Weights of a small image classifier.
Model: arch resmlp, activation swiglu, patch size [2, 2], layers 12.
Data: trained on made-up road signs on poles, 122500 training examples.
Rows from block 5, named by matrix and row number. Each number is 128 + 32 x the weight over its row's rms, rounded and kept within 0 to 255. All counts start at 0. Numbers have three digits each. After the name is the row's rms in percent of the matrix's.
# f: cross-patch linear (model.blocks.5.mixer.f.weight, 144x144), inputs 0-143
f.41 119:155144141129123114137121160109137161153131113158123123124174116134133124094114135152109153135142158137123181130096154135213000255188159115108122126136143157168125161138153119101104126130149101105113119104100149141091154144109136118139139123115096105130136114144126104072125111143091111098114127109112104122121120115100083172136125139138125114125125104097151094118127125129174104111103122148089145136147165126157152137071096106119139
f.42 104:120141077108103140103122130115134112116130132118131130121148130101109134121159086169134137142094156108179151110147149151184134000140152125159073102129135146123119143132160150134146158116157108087112111109105075098116130128145114107112136123108141162116125131110126103104108100108132130114139167162135145122120123138130157107143149156108161138157165150153110150123109134148097174118155194152167115100144130127124124187194197112146120
f.43 112:174122208137129134127139158097128136124148148141131135121131144129168170150114131119113141132157161134156118105110128130099123173000156149162194128139118118129120139128144159156164102159144099108150130106100201158123132106133151151122168127123151115101126102134109092086127146111132131095129125063136095170122125094134105125136125161091135148132146115132174084145136113123124131122124134126147126119124117103115201111109093095138139
f.44 087:123115061110082106175101154151107116122147113150121116121114135177139116132126109074131155094114138139114153168103117106091115160132000184151113136103090107106124156122147125102098128095136082163149167145134096148154127152150073074175138162146116127130108164103095187176155137164142153128163155117127143117154169143150109160093135093105168128137098170198160105100077109150146176116133114181120122124166092140120136138128165112165127
f.45 102:138124147091104156157129148228111111091081110132135151147128216127104144144129126119141141112122144126147089136140127137118095127129174000137097083124131125103102155146145100128064185118135148143121133106133110130137107136147181166068121128098126209125145128115155204048124146132126135131156110135135155072127134146126135133063111135148119115113131118133148129101093156137106138131111121153116069237081124098130120134136145112132119
f.46 071:085127164139086060091136117146145137218132108136127094102109160118157096100154129089139134037121114153146128116153164130107094093167101145000128132148137157155104132127086123139085123092110105132134132153108172122075136122107126111148080159145172121118137136091085163144142115152232125180128112113099086158148124174226162167110103121154102104128148140196122121118089116126125098121162129087110140128157148173125123132141117094124140
f.47 083:116171160156168132087133120121145150139140129105084138137098132132160123127153073107065117116118078122142114160126105145073081107111079114129000162107131149118121131137118159105144095127106174183131127082122154147089203110100131119150133082187150157129148140148121137141149097153151130166124130101167113143158099163156131104138138128159127141156159130162104102173147184102161112127149134098180126120104140128156162142071120114172100
f.48 113:142127113172121116119150126139123116119196062150139124127140090123109116073178125127115141130156117136116100124092116102142102133133144143139102000121122144155117121132126161128133123103139133151162089137114109116180161114141129146232024131136131160112126118135119161219022146127142131144118122115111118208035140118120106109189118086151130151119155114120159114146107113135138148105123128092136132136112080184132132110141142124134140
f.49 085:113082041205144168145155116118072129138093120131135137148175159119095112124178153136183135112126190115152130142144128101076114108162170145117035117000132130125131127140126126093099122118227107130104142152101066115131090133145119121104131137094128113175158138148171170162139162142117125133127130153132094149130123144118148088093138168158106126105137166119078156099113129144136136108145175091135141097090117144138138170167139102101102
f.50 091:136140181162155136141140113099129178129079150094140135141129154131143152155147166124136141129132162124133121128144134129141088119198123120122111112135000134127132125147115138138134105113129185178098130136094121129146170122086119104103143146104119122168157107123129125117112161145124098144122119124115117128121118129132132129134155115124107143157165136128096148104134129124133124135116130130156128127148144083118077120113080114136132
f.51 127:094136144099080147107100120118111169174110128130119124158127130157141135115132140150117129146153150128113186122146115145147227203182141132143112129136123000236173152174191115126141118121131046060085103096099113107140112141097101164116118113134104100165142115100116135099125128106128111108090150090111122106103128112121115162122103109105102121113119138129151125099151146146168129098127126146104150141191180163143091120076122122121132
f.52 125:120106138146127131125113108127137163138159131113147123145097151124149129160131116138113116136114135121138163121137107152140133115100125121120111119149119203000229107141154101104110141101128190138162107147133139130149116127135102129121128136098129106116147128119119136097132122107112113136130176112118134114116144132121088188124132104134139141147131124142141166088135109133098138137143135119146132138126145157141134136153116138132139
f.53 086:090134178140132101134129134100138164147130135112111132158110108107068100171107097129101117156110108137114129141137083121172108141087049091144183136130105121127000103166178081151113098150136155147127073141209119106133069149106116089130104150097091106114096121150160143166056128168141086102133115137142146144129118168154158159144137126114098180129136116135090123155137132143149140141125122126144141147123132173125148128165154170155132
f.54 145:126143123131121131101117129110126144151130120071131102125124128142114111101113131117107109111114160116128157117126117126117166160116093122135185116154101167215230000244244100113126142119133092067101120134132152140127153143122086112137161116112128116133127109143133150108143130136103134106094163103130123088103117158109122186133117101150105120141113151138161146108113141108171133137113128109082149119111164124175123125080102110128105
f.55 087:114116193138112150117121128116144147112133162124142137168138136108134183138135125159126138114140153152138113138131094096167156123088101088134135120086119159186104105000131161140201117166106141123140077149154176096078101101132140132106083128152155152098099127137141119099099070115150143120155157110140136146187155157134138093118125178108127166109143061109106136148131124146091095150110119093178103120121195108119175098140103108127160
f.56 115:143141064151122176117123116121123115104112078166167133153152124104113142132133163188140122120160149121118145117136170130124134133129119115154057100145130152126156129182000135118117124137150130145146101140116093117090133152143105119141100111109133106106080141121133084095115113098136140127136184139148130112135136133131167132123154121149146117146148156120085164123125107147115124190177158125139115119107118120136138166167126140149127
f.57 080:145149104129106114140125160146190137126094156169128120131115139148119151126103164186116095089129140105122199116087102122127140140154116133137097145100116118125177128138150000135099082134110127151121169167123104083140135152140125157122132123129130122087114142150184133146122158107134128114149140112140133105150129095102125119101117133114182115120127130147084114138091130114142110146125180143133125089087123164143154099127099131180138
f.58 072:148120118158160170119139148137098083074145211156142136123157118123088122086144127127155142105113118125111115132176133119148132130139145141136109151135157127084117119127147119000140134166108081088141092115166139111123145112137148138146103139129139182152124133076151141111133135117151121131124101150150110077133116113135124099114146132100146142145117133107114143111111129139103110131149155131158107174080140155112137164188159116118131
f.59 069:136140103136094141110119174117155105141167129120114097130150101185106160153160104102146112127122152142131151116119157135087218160151136144151110150131113168202180087069118140149000120170084133061094094091060112139080129153145130103136110072166158146126133114168093098160089122131124085141142085139187116150127103150097144108154168173117136103129115113143126143146127162106143134131114144137134152118076147109184103164138146117138086
f.60 088:122114132113101117101124112201159094130096131125142102123121201170129144135089121109159139114154120139109091141107116127165143109110139161102071079088128131119104099119143136153061000152119158171068110121129112157171137163125204197058134113112145153127095122105170178068113108146115150135123127138115184075108107119119121147068119104157155149100127134166120135076119149142120115150126114116139115192132175100117140141145156115142114
f.61 073:130157111144110138158149205100135139140163132135149120136125150136113130161162087130140136138137074139145142169160136098125148166100134162128162151152143098072063094075100114126117101000144119118115109094118120110152126130132161180145157150169121095125102115127168097034103091104138133121098149169112100123132147135113123111146170125108123126150149109163112132165131158098121124149115136126130128137161110141157138175176131061146126
f.62 100:131139038110109179106140151101124135128108077085150133133181148146150084124131154156121174158157160134142132132126116144164142138106130137116068135161113108141129138118112143143125134129000148131140119137108079196114121153118143124152138136126141128130078090134162124123113113139127157147132128143144139142122148165146116100147137127095110126117126167162086189169114118127111130095142133119164141100130130150136107155182159160109111
f.63 119:084112113144158113148115120114144143119123106135158147138120135131122145156108130158138119138119135116135140130130170119141109095106132157127116144124129161184110094161168127098110079142155000203137111155156108128153119142158169124091119143111101104116134147162139107127127106116132133140133194159132121136120110126139119112111139142152137137137141147148117123139116124122124170131136115132154120114202103123120128131156103111124131
f.64 147:112130104144127126138121103146134121121209104155116134117122150131125110145146087127104144154106117130131126123124088137118121093102122137119143166123110144111152085083121099135092113136118250000255138169171127100146132106167149101137100131158107130101109127128143134135150119118129120139147182134135136104140120148141091159096139147145122120136146130138131112176135104129132129141113131124153121142117120167098152125134138164123146
f.65 144:096114106166116103136081101084126098126135148144122115156119096129144130133119119149105115135147149133109147110141118137119106083094118099126145126125125134190121123103137118108143120133107146225000224167150149129127155132172113150133184147147116152130149130134118108084149123124108140113169135146124132099112120132134144190138139129123123125101142097128129133177108137099104130165149115107126138093149114133095146112124125120136125
f.66 134:110124127151096117126148111125137121125103119138135115121090138127124109192105132084132102111140139164122127114139116124100063082097114117130141129108097123138184183157140108085088106129098098130218000223222145121109093115107086105090123113146146161110118104116118120104112125118141120124137124142134165111112120135121161182131129093135103163127129143123137145125127097120132134156134111110133150119123128090133133128128134148149137
f.67 144:122134144158113094104129116101129129141118078140115113101121133142117158146127139107126120105128154106109112132136110152097072035098079124161176125134110116155155152150199154101138117120124191165149212000204149148140104163107108100094101105145133118122145138156129130135136125124152139129156098129127107128137093125116118136113146128138100119129144148140132125156143131097118155139147119134157143142137118122137145106109101188167125
f.68 136:129123133139111099116132150130116130135158096142137154112132135150148159142097128131135145124122124117145114136119136138125131102075117135135142124134142127107150158096116130106135119148158158149166169174000146140149124133101136147144127149141125113143153126143125100130146111129117151129133149103111130120137120120120131142130132130114137127124120119106127123149152118122133140127141132118129139137132122131120143125120124143119163
f.69 090:143121178108124098097126113125082117144124114118084121123134137104104176091117085133086134116117136118125141150123145112180147103101146137087224150121098144142110139123108135099139120150110119106175146105107000136146168122165136110113158131142106141082104114111154150139147111156107138127124142127133151161127140140140101181130166142154147132139138143161141069116109142135111123153091182121151094143124138169139230116085114132118127
f.70 094:166101144103083137132156145123098113106124084112115117106094145155139121107083143158080118106135145110069134070120166114151098111124116105119120146087136127103128129144144159106185149133117102119124095124139172000097187124160142122157161138141124111136124123146113155120135098152118124128116113107154207236227188160082120147082086104140100135173120093111151139078172114154135147173145128082153165108114112149189166136046146123145132
f.71 107:104139135150095138158141145140125154133198124129104128124112166136131146094144121155103128136121153119133108106112129140148136092139113126117134156127126128155145061153131161124114116161153137187165088181123142137000144126108173198146040170137123142101109125106114158161071180130126144148133144093126169128104135114128103126108116124133117160135136141128133150128145151140128125145109140082120115140148118180090128123140120125128124
f.72 077:146124104133108141154147121192104122110108121105105126112107126157133169137169131084141142135178126144132114148137125104126090072131160131082093145153116128117110089142084173142152164153137130162163174145063117123167000082100097069114151235123117169106097136103104136108135223135156080139074092119140120135090192144140086120089125158151118111116173137137193116122106130098100169092166086127147140112150123165128168115116142119172119
f.73 074:157121123118138143174103118105136121074109130168096137136155123155054133141135131082164122129100127126152047122147104149149125109173120162133121074146126154203125106136149136124162157079147124174119108129117157098162092000151084117075122110117108178126086100127161190139149143137159136142124099133115177115132136115144113158098111131134125147098170107137116120120104145113097113117155148098133123147177152120152154159172190110139139
f.74 100:127145105138159135107105120152141109092132130148149144129114103108146127131139141165148099084132089118143166109120159156150146125109169106114142154171132170103130152157170110097095077159139125116141168110162105141112089130000165116160163107157137128143102149168163139147165105147132105144138181145162137115167111189122151103137131137094135111143148134095056137138115136132088123148155130101094142106108131103100143134114095104104161
f.75 143:103113136113122129126101134123126164142101118115122156135154182101124124134109108107167147144118166130128098132125100156189145131138136164137087108123146110113133099111112159134084162138170152164100151146088105181145119140098000224118142132137122132120114094124133155127132123121123149150122091151117107127138138123146109113122122112131121130121128164148111156130152118125130160121104145162137111146150121119123131159164163144106140
f.76 125:122125093148168146135107125138129135146104130123118149115116145117129081136140099119070136130119114145143103134136114124127144149162135129140139161132131122120135128144102135114087100150125152148115141169105151136161182122175250000209118166135141131098151120119147137174139141131166078160117143122120109145122129150134117098110131154140124127129138138135125146135088141125143150125112141127134121184123088156108133116142113097119132
f.77 123:116124154125165148133119161118138134135142142139132128138123118145116123130129145099125143121136108142149109132153135134149145131122123131130189126125125148134131119111117123121140117125139063159135128105144165099126159137153167206000156100239142146110106148164135115106126103172153124132132126106134105149152127136132124137169123140123130138118145113135146104153115117143122146147124118116142129112136129126114164122108120105153143
f.78 158:082142085139101134157114116096131116111149144160127116126133124097102094140144146132143114117134121165121166129150135114127105100131115093116151158118102132134064071126125097133134082135128113107157123098103117075098109119107066125216000248233121171133097105096117104074123129174179103116125129135123128121103119127171157119106137114138102104111144124114109135190154118107091114143137134111120131080125192119109158130165128101144122
f.79 144:106146125113147123152106127112136113141094136155136130134131137100108100144155120131142131117132124152150164137132119136133106118150106160127168110108115115099094050121155124155145138183123126124106095122126145082138081116107138154187235000180105141133086118132105093109120127162162157153127109103140123125137130126148124087128133097109138130131126114128105120187156139120165132122118141131150123130163142146105142144160163085163151
f.80 145:118155122122140134109108135138120118141145139134135133134142135132138150112131153152144143116140139119138130143148130144129117126099117148122136152133154116117126110094132132119142130109133126117131151124105134105150113128100139148178164135000110124128113125120139129183178156135102145141130128129129129128139110111123107143156125128109132130130139125127120120158120144127123138130123126115140132155136129140102140132140124101137142
f.81 118:091128087162110131149149132125133119108125113146125105133117127117112127177114134099144116133126120159141117168149131116114049052068133134149153125125104096113126115113173103112093109124078100131192241222184106112127082139129085102073114111123000155134118105180138154131151138139166127141145126144146147119108136122137158146124140112128126130135123138129122118123141130124138132138133146111153147129135072114124106146144105183146146
f.82 091:108135139147127132108114141161104104153150142115146137129146130136138128142122129142139114132132122132134147096135149124124135155127140159127138117129156142071109119109153124115119124171130062095159155181208132116167127103111168171153171200128111000136163137159138116074150111094121148135154106148139116123121107145142124112123150128111116140107124117104117158161098133136131132132115119112126141153108095108127152133128113053145127
f.83 080:139152093103175129112144128132118115143127183132132128100137174152141106132129090114127109147147152153141145148133161121125164169116104129123113143106125101081146141145128109141123139148129119104097148127134113126126158118096184208157145118166140118000155129106130096080122079154104107153128115129094105106177141107145158108156117129108134099130092121113107168126162113137141145146143107161127104126127135121119074154122098100128135
f.84 082:181152059168158131166140140120148142131150137083125113110121161182136134140127128140131122098085112140129149136114114131123117174121095113117111158113122126093134149146161126138100147109099136153137132130121141180099153139078126105126121114109155121163000167144084035099156111125107130146113117147144144122148123124144133119168100157121150155146092144098111174134158099140132097154110098189139112093150129133157091124135125139168132
f.85 084:146122129131150159183132108113175102098115103106148211136138164115148119109132156149141156189125128081161135121160197169146122145125130142114161136147169129115125153116135074105135131120159121132106140128132100085095104169125130112139130112164129136112118000131111095148133132114105102136172136137142109117141113109077065151125192098085128127096087115138115138139091171116140096110075118094161144137136104125111148111081094117160096
f.86 087:111089130135111128143098137131150137127141143126123140159136150152145133112132103121131149119113112136140125125128135121119138152114114123131116127121153112096116075104122107147117130134127124155155152169201097131141169133118122115097112104082132124143129156000129139134126104141130113111148144114140124150134147126137155145125162095130131126143130147098091179124156136095115133126097156122151172114136127138157130131127089155124159
f.87 084:125117126145124154127102151125160149111143113164120095134100121141134109118163162113113139140142117151128081177162159092094129161141151105158151108119163137136104141137092078111152117145130071092109130122050127091132126166148145125092143155152115147127099082144000104095143188132143117142135085128123128120106176126156164172113143129123102135140148139165146125107138157137149141123064104100150156093091152103097144119164111141150143
f.88 124:164143113178136135131122129138135113143188088131137100120114061115122104108134171105125121131141124140124121123142097140116127142137144128142102195141092118136121118124151134084178136096146126129132131095137114146163157123101132115192120137115118157142149140163192000231067148123126145130123105112110136215072115122133113114201109096150100140105162130110148135098078138134140136131127120102143141114136028180145134134132133096141092
f.89 156:093108151099189112098148145180108136131116150114145137119121135127081157133165152129091127124115110117118116131136137119109111119113141161136134079151136100096121116141102100114090132101135111070109110099124120155160142155149117157093084095126128134110116133129226246000193143152127130164125143123128119161172118136128123080123122194150129119142098133130098129105045178124113124116109114105136110191142113100115127143150102067123128
f.90 119:107105187149195108153135090096139168137191200110138108153144133124102152122117118133115130133139062138146116135140117114133123133123127090115158146136128152139135124129139138118138089057125127091077111106124144081098152140102122112157131144163143126120064117133098118172000255174113105117125125106122106108143168122143147126169134184133115126103142116121108123089155106123136119130120138104143141094111128118094166143163161125155158
f.91 124:102147174139196142161136116127149141149117175095154115131105156127107131098127171138163112126132113152124134130139124130150117151169110137126145104126099116107112113165117151147170136089131134104097128129123149110101107128114122113137101114157135112125067134105119135164226000219109140134160078133135112132159136123144118108138135182119130150112130084133102127092159112126148140132129112104129130091100127114090154138145114139156142
f.92 100:157159142135127128114151141119137139128107118122127133097125160109109075111083170133110161123141110119115147123127135132131096112131145148135178132133123104123138096120111138083118129144158125128124135129092159191142134173168120156107096122092122160092101089134191207197167152000151117163136083074144124150116131166123110139107160138111143128112142091103119174133173138107125136118106126109111127148124127133160166134121108154121156
f.93 101:097151120095086173078124144098096106154152143139145122164140128079118136140154145128120150144126097175135139135169133105139126107105136132121145124112137119090094050080122088136159112174129090106118145112148158103126116121122129128158164205182115126108118095154137124106101125151000140157133176115098127151127125097152128131130135065138140156132128140151113093161174146133143113178123148130144152115158165155132133149153147088104136
f.94 100:144133140111107128118129120165119156107028084131116145139119179138119187130161131110103118118143098124126101107130143135100080138138148191144119041143167142169095119145155120112100144118133173208037130144112117130160146148151160236082125165091119123162137124103116156083151154133118000145129108144133114114104137125123125116114136096128127146110126123140146129114123133137141115119137119132139101183209138112125110130132119101135127
f.95 097:115144136112117129125113123112174113127110149121125142156149153098147118116125138135099152155181111159184092164177157142134134116130142112105128093133139177129144102136129070093129138125114100130137134141128084117088141107134118116122123142121135118113088078104109152123107132120178123000141099090152155142095125173170131162116165104151096159133154154207127120100129127168148228175152162135143157128097094131113177150158151124101105
f.96 068:142139128122136100150144155136132141140117144150162112123121140099093118142106119109130103147108098112165145118082097100153103132137122161113127140140125112119149136117084105145088113132151150151190164159191119135125075155160134119058138089171147135147095107122123171133105121121119127113000098138115152124145139154144137112126124180115122105119105119119127120119165118147103131107110182176136114100143132126119140160201147152146174
f.97 098:102141100123114116091095134132104145140120112116124097153106107114118135114144110123157126079105115096121158154095111129198170144114137131129084152104104164185163156148202133130186154139140127102132109128122103089132124137165110120152185124108109126128126156155162141130145133120116113101147000157153124108139123125133153146125107107155145112139133168166099116093102158143114169138108151121152136166166149126132124146121211123123126
f.98 098:118159081105133146130103130122132144144120121144125137129147132152094069127112114136151135111140156160118126125131128168132107096125101163119091117100151145145160135156130121153115125165157146151156149145130111180120117121165121139126117121119126133077095151135169153139142151160136119172104139000160200170128166202159120108134121076156146146124138194141081128121132099072123161127124158126144116136117107115177116088067117134145083
f.99 088:125157136140131144143115136156164105145075135102143129129110142162142127114116123140108141174181104091138115119154149126089142088132107112120103136140142133125120106124121121157130127129149125127132135149149118120130157117136147161132127132132165107145141130140157191134129133152096105143113127158000163033123124124133143115109156115149136117165097131135091108112110156157098108159137143097105123152117123157113122171142134166127085
f.100 095:131127074132106155138138152140158120131120157155118145128150178171160130107117099131116143139145132129123119128126144115133136133140112121122108102131132124126129139137137120129142134169125152161135114120182111109123126114131100107126101157112117168097118150152148108098112095122128128152137122111114000122118136121142141126097143138128114118122147147181095136128134164123116136116131124152124113120116111125153121120169155146144122
f.101 147:142127117108098153121142131162084117104109097145145122141124110120117123123102163117124149135127164121127118114137110120122129114111131155112128108117114129107121111146113130096106144136132115118105123134121095179139173107135114086096117112085112160133180140111139147089071103118141156142148123129165237000255199161108111085105110082141098087148109166121130127079155137130116139157131111121153110150124120089156109117065107125094082
f.102 167:121112130150114146132155120090095122127153103126139132124129143125119125109089113146123148130145159138122103107136134114112107107126095094095142161096099126118123104128127130089120107121132119124092109135097115194128145102115115142113098138104117120154172131149124142120093137149143133120134147138136202255000255150123144114152128086141115113150110126145112128085156147110122121133144131137149149116105120127142115130080118141113096
f.103 141:101129134153135128135121132089134144135140141139149134115118131107108126132089097149107146129127140122112111099128139134132170148138123105090122111107125123117143128142134140094125086134155101131062092153151086188079089083095118133133103119118080139170170102142084099071071092132148110111160137149111166196252000190148124128121111122120138118148128130154101148080176111106138139122128138104179130105092109108162084125070113131140096
f.104 106:103150201087142117039079138108121133100094090119138120149142099085075118116101101160110161132176131112100111106133161164215140134157148122120150151109132145116144124158127129122099124140127155153094108138119203144105134134167136158164117141162150122069109101120147099115142168147151106119128160172150154135134133000121137130137152164161146154152140170102133177125138123129153105111141118082116111126105094106176180123095124107123118
f.105 082:127142155143194132148159114153153166149137167121156139137142140122152129112146150132138134119130074114135150126153099073120110125116096134164177145147111163122121116122125126163148149091118126117116097112123109114099127155071102097170122087169124090128113150099109091136183212187097158144150112125130099115156144128000130107165143146130137140112105124141098143099134139112163122121146139118140148119134158155103102101126136158152131
f.106 105:120149145129086132124115127120144122091148107169140127126133100111126124143117185181107124097141109131124193135148160124117141095090086133122138139116122143138103129077121118147154096193134127100112130133168133102116090142117096106105192195255138119143117147132167124114101087116148136110129140129121164096136127129120000093123115129163101130129151148093071128178118144111120137136146140102134104104136165077125168154161144044166142
f.107 102:126084093155139099138126100139126125139152129159122147138147147166116100152144104151107134156142138120107124123124127153150161135126132145128085105149121142224255202176132129088092121128131162173193207165139146105132154129148098091110120083075116142119130130121079128145117119118098116133140143111103137084106116120115118000093140126133091109116119135130144171120129127117128151133128100119099143109132101126082115137140129156173128
f.108 081:154117106152108131129110165140140107125146126136118118147118094135149121069147187081145136125122121126124147132099119105147104118143152137147124158118156144135108155139117129104177140067117120116087164111118135102122134140082084113174140105153145141153131134129144174237112149135162121138118114153143135199092107137113162142000118122136135131101151136137118163122074116131130139136086123133110152117139048151134141146133161135150108
f.109 100:139144153115136151142119135123185110101115141140144196147128150143135146168155171180148165204176138095120101100162192176166174149152176122120123145159162164176148132148109125119128151127154124117137146128128142062129143127129115135132146114105142107127119102104106138121102099124123134120118090112130107120102121115116115126109000143154087133100140067112126135148137147133126095101122109092159133076144126129129136098074084106167118
f.110 100:119114168139171136133170152163129130132144166103142143124120134152116142105161183116117119145145111123149127141135123131163133126099158102105137102157157101126122148145115154129140133089108115104139165126131163103128128161159140165144115124139118103109058115128123187210182187143087134130117126117117070131180126080100123098107124000100105141099123097156136127112042148143139115139090129111146138186121127150077186150146119116130129
f.111 078:128140090143149148128100143140145135119119084068093124120146131160145136121159126126086136109106109106124150103113140128118120121116116104128116138133100154096115145117133131124116103139113098090144167089165158155077146114090120138127127146215131153133139125146166131039144144140092166149145128092147180075125160155127089119157139148000152128111141140152110165152087129143130130075108153158166067144104169161138138152149117140157134
f.112 091:151129101105138131130127138119090138131127169107154121116105134225118113115117115143171113047143125132108162168133108125127145147183184142155096144102117132137143148171128154150108102156124116113105130162077108143110187139121128103065149097098123111137156164186106106115114125108139138130140137127106109099126159127134137141153116168100000158152181130154144160096128120126160112115123103184132109120131118156128121145112151132139166
f.113 091:119159120128132117153091149111115146163136122139131137118120113137164123136109129137112143135137100160140112129138134123104135116115081127124115140118139116108116106109131107101124096119128196188151112148117121152141147108133173161137123150132120113164127136123080094147112107125140134133120152097093138131131120111147152142122150135134110000133140090109145137135187115134140113107144134138120131132150113176110108138145091182127108
f.114 099:086119148117131170100113108121184120160110105146102144157135142094205128119095090151115147150170120112216104094147189160117125125113101086141129120116175151116098096145114094095123146105074131114144148109122108092109144102092108139161122134160120124117143113103126127128124152124134154130103141113139132137133144140136135149123158105156115197000156189207150088129109143161123209179186148162130130108094138137151143180097127102128136
f.115 086:106136095100122126154084119118128095124178108133132135135136180125119141157141092129106132150143143144126138118131147116137147141139117109128136130107099108103135152146130131115094126156122173184171140112160105119136129098123141191210173145131103145174126149130101107137163097103123121141113126101136137142152116136144090151097174132105118120122000090112082124192147100154123155125137096133130172142166100163104162133173123117131106
f.116 092:134151146105094133076118119100131111128112073146125125107139120089105087106106132135154150139168079140109111081158113156193138119151118134139163133060146109137158145125155164172157106140126124132142135134142181180127127129199135134139124135148117141093089111109116128145151147138136120144113137147160136152114109226134111139136117124119151153132135000152116132122124117116135127124166167128122110158118131123110137081032086141112090
f.117 066:127131116125086140126138129121134148118089108101091169131124137131146120134141092103144078130126118106143123139122170140114132113114110110161110110102174165136146135125167165140153122172114163140119133138145117119149123109101135140117132132161108146163142125153102123111154115159163073184163100139085135121141138144153180135133172108100053145202147135000157129143121130113162187194164108101166091161141150185122107139124080093083105
f.118 096:139118195173148117123111150143143124136143132111107112127107155179142135168125135080091102130126102121144124143134101089146144136135117131164200157106153128162143145148116094100135109126104161167144141159130177105125138137133127144108140145104111126157165140150147138143104113124146153133129103070122134161141123092105100144140110156123135145132150095131000073173116173127125148123083117144142140157134136150147172080087102113150140
f.119 098:130107083122156157143165151077111133118103114119160175160228136096108087135127150194128146132175156121106115118119141154150128113129146159120083125167147106105110096110157110126094089126181114156121137145141103191129147130196124158113148103109141131104073137127139129132148122175135117120141145132141155112146148165125129124144119153133154137140125158084060000189146090116126141122150153097128109120123138108154109122113083152102127
f.120 111:094148105115087118183087119125126126140123169161140125139121137123098099116147123114123143123136114111119137124147137114122113109145089132126136149116099092075089089139129129142097120147122090101095074072091104092148121097116179219227233233184107130148109126111133091101152138127140127131110121132119143141136138142118139097126147133113140135128146115126126113000118117125133144117131103134113128140142136175100153109169110080123150
f.121 091:119117125122139102186126173136161114095102137181169153115118140128073189123116122131101116124140097121132118156143138103135156145143124126113108108120089103080136150138142155143131119190129131164156100145137157099163086150124101135156123084103097123108060140131132137129000095178126134145154105095107159222193145140159147110114117158098128130080129091115123100168000114143145124097077108129123127152136103145125194075215112128120156
f.122 079:131153138130118135094140135147122102121166136135119112158107135135149152153170102103130107136123138128115166129111111112129136150159163112134142125115101136147165140151156135139150110150115104075141108144103119103122144104178187118154172136125117129118138157148158132092143174102153147109116129097109096103112125106135132114146090140133095123128148134152137162121136000128129093103137109121153105156169102165123131131121123094134104
f.123 082:104136086139092163114091102089111083145123123119137151151150133130168112092166111162113123152103126128145119093143163126206146117164141128125094141163145116163112133130100073097116119123098069101139162136161085103102085127133131134118092126186134122108067098160112119130165138117115080139132144203138135106101152156143123162106129143161130101140146139170150114082115100000112103175117191155135137131160115130141136190187213140119145
f.124 092:112203109140089133142111146134141161155166149099136109092125091147120163137101127119109124149122104124146077125129114127115158197178086147129147135154129117157165181203255117092117167130177154123091098119123139110164107145093088095127141127124101094138107121128096095121121121144124133121091145090119135127093104091121080129136112109116120144118130128140138149088139169124000134141102107128099168145153096160160127119122111159172130
f.125 086:113177057144133159126109134113155139145094086113137155116133151089126098117129152152150133157117132123161113131142160172140107143147080138132102096150117129201130122113151120127135139076151136183113158111142119168129107098063165124122142118119181140108100118102124111112117100121173148129081141135168097156118148133170113115089152104163143161125140183151130125113110138109116000132120162153150138161132136144114141138209166139081091
f.126 079:134106174135117110136161124137173142103187167163108114096129149128122110143145105115091148146148081130165124097201120101084128107126137090139190127132117186155119154136102130125131121136116129070152145131127163079115144111120089084073115138154163165119111144123134145121119135161202132117169078105155124161094109148167129155099166143164125153130130083126137072150131123121139131000133118153153106123142125096108206139116127140101136
f.127 100:120107065116132147108140141127137108158121134141111116154167142143164105126148095223139143122137166104124151115111157140138111141112162104109111099168162131130139110150148142131096114126085141114132105127132103109114155122110114109133133116149125149119137173146123100107149165143118120147126197177161114130140154208137152101095121142165115176178207160113082108093113165190146148203000180111108149131102140125115138123111065114104087
f.128 106:137122025144148148117139137108123158131115117128151150156163137149131109116142146166135130144136154125150117123141138165152127113129135138173096114151147140134142112118150112155118135167138152169130130142117107135112119146163127092159126113135162104126073153137130122107122155124120136132103161165135154128138132139157126100101144110144136164163149183146118164108111149100135126114137000135117079152148128141121063134120078110109101
f.129 079:158147134176167143116129122131110145149107125129135115114133123104123110138134172093115121140100132133124120127132096164135118138155109116157136117123153128164159141100140144134157120100109108090095123108115089088100181166141062102106092122117156147170149135106122161172137159119125140146121106142141124116141116120127160123125128135109116129096148140166150143117088138141128147124089132000136150172150127123140122126122094127151140
f.130 073:131117121157137113103140156113126153082146137124104143164124154139111153121098097132122148164150110126139128151115115118114147137133113120113120115117152116075116133069123144152155125136138163145144120149162129116176141120110129143132124104150120135092122169121110067109111135132136159167139166138113121128158126128140126122129130140117123173123127112126118135148187155142130125121094155130000106107113114130160109115129093168129163
f.131 094:074121150108109118102153153147109091157140107157143127149157115158133152086124109089127137101154126146123084124128169138117155179131188158108139142159100116074129220235221173099098150127169069088090133160235155084104155130096090093146107096106112160139174135157153113107112145118120113092109161103120141089114106129116138180129126123108121102104125115110127149110101132145130100125115109113092000119129135108161149158129138137120127
f.132 099:099101183130132141131126151157113096130062144156118145120108116107116178114141133118122114149118129131112129118109151138102106133155144125152126095127123112115122122148156149105102110146099104104070110158086137119155136129135217179137118117028138143107129106145234192211101107096130102149122154133145105221107140094138114128117136190115140142126149103138192082108078137144167145147089135149127134000159047154100174136104114113088136
f.133 117:122118151094101116147119115093127161129050075145125137131141106113144186119162157147115108114131121139120113130119141153170033109161172114137130118140138190255024109147097167098103106117137222203038111144065113114141146196111145175123112151118132107140132106115117101131114145132137168146108085139139099136126140127120120080127122125132138132130121157137134120121158115133123148121133149112126103104000151091141107133114140122136134
f.134 075:142136109148118144140112133133160129159117117116139160115154146179153113164136123071113101137128134117126125117150111169164110124133120127138143049118113132171162173143157155127086114150124165156137093106078128117156130159147098255068125111096161128131145082118108173102161106128150120111136093103124093095155104136134127119130178141117111137157090093101105124124092126135150127110148128154135152130140000120189125110117086116126147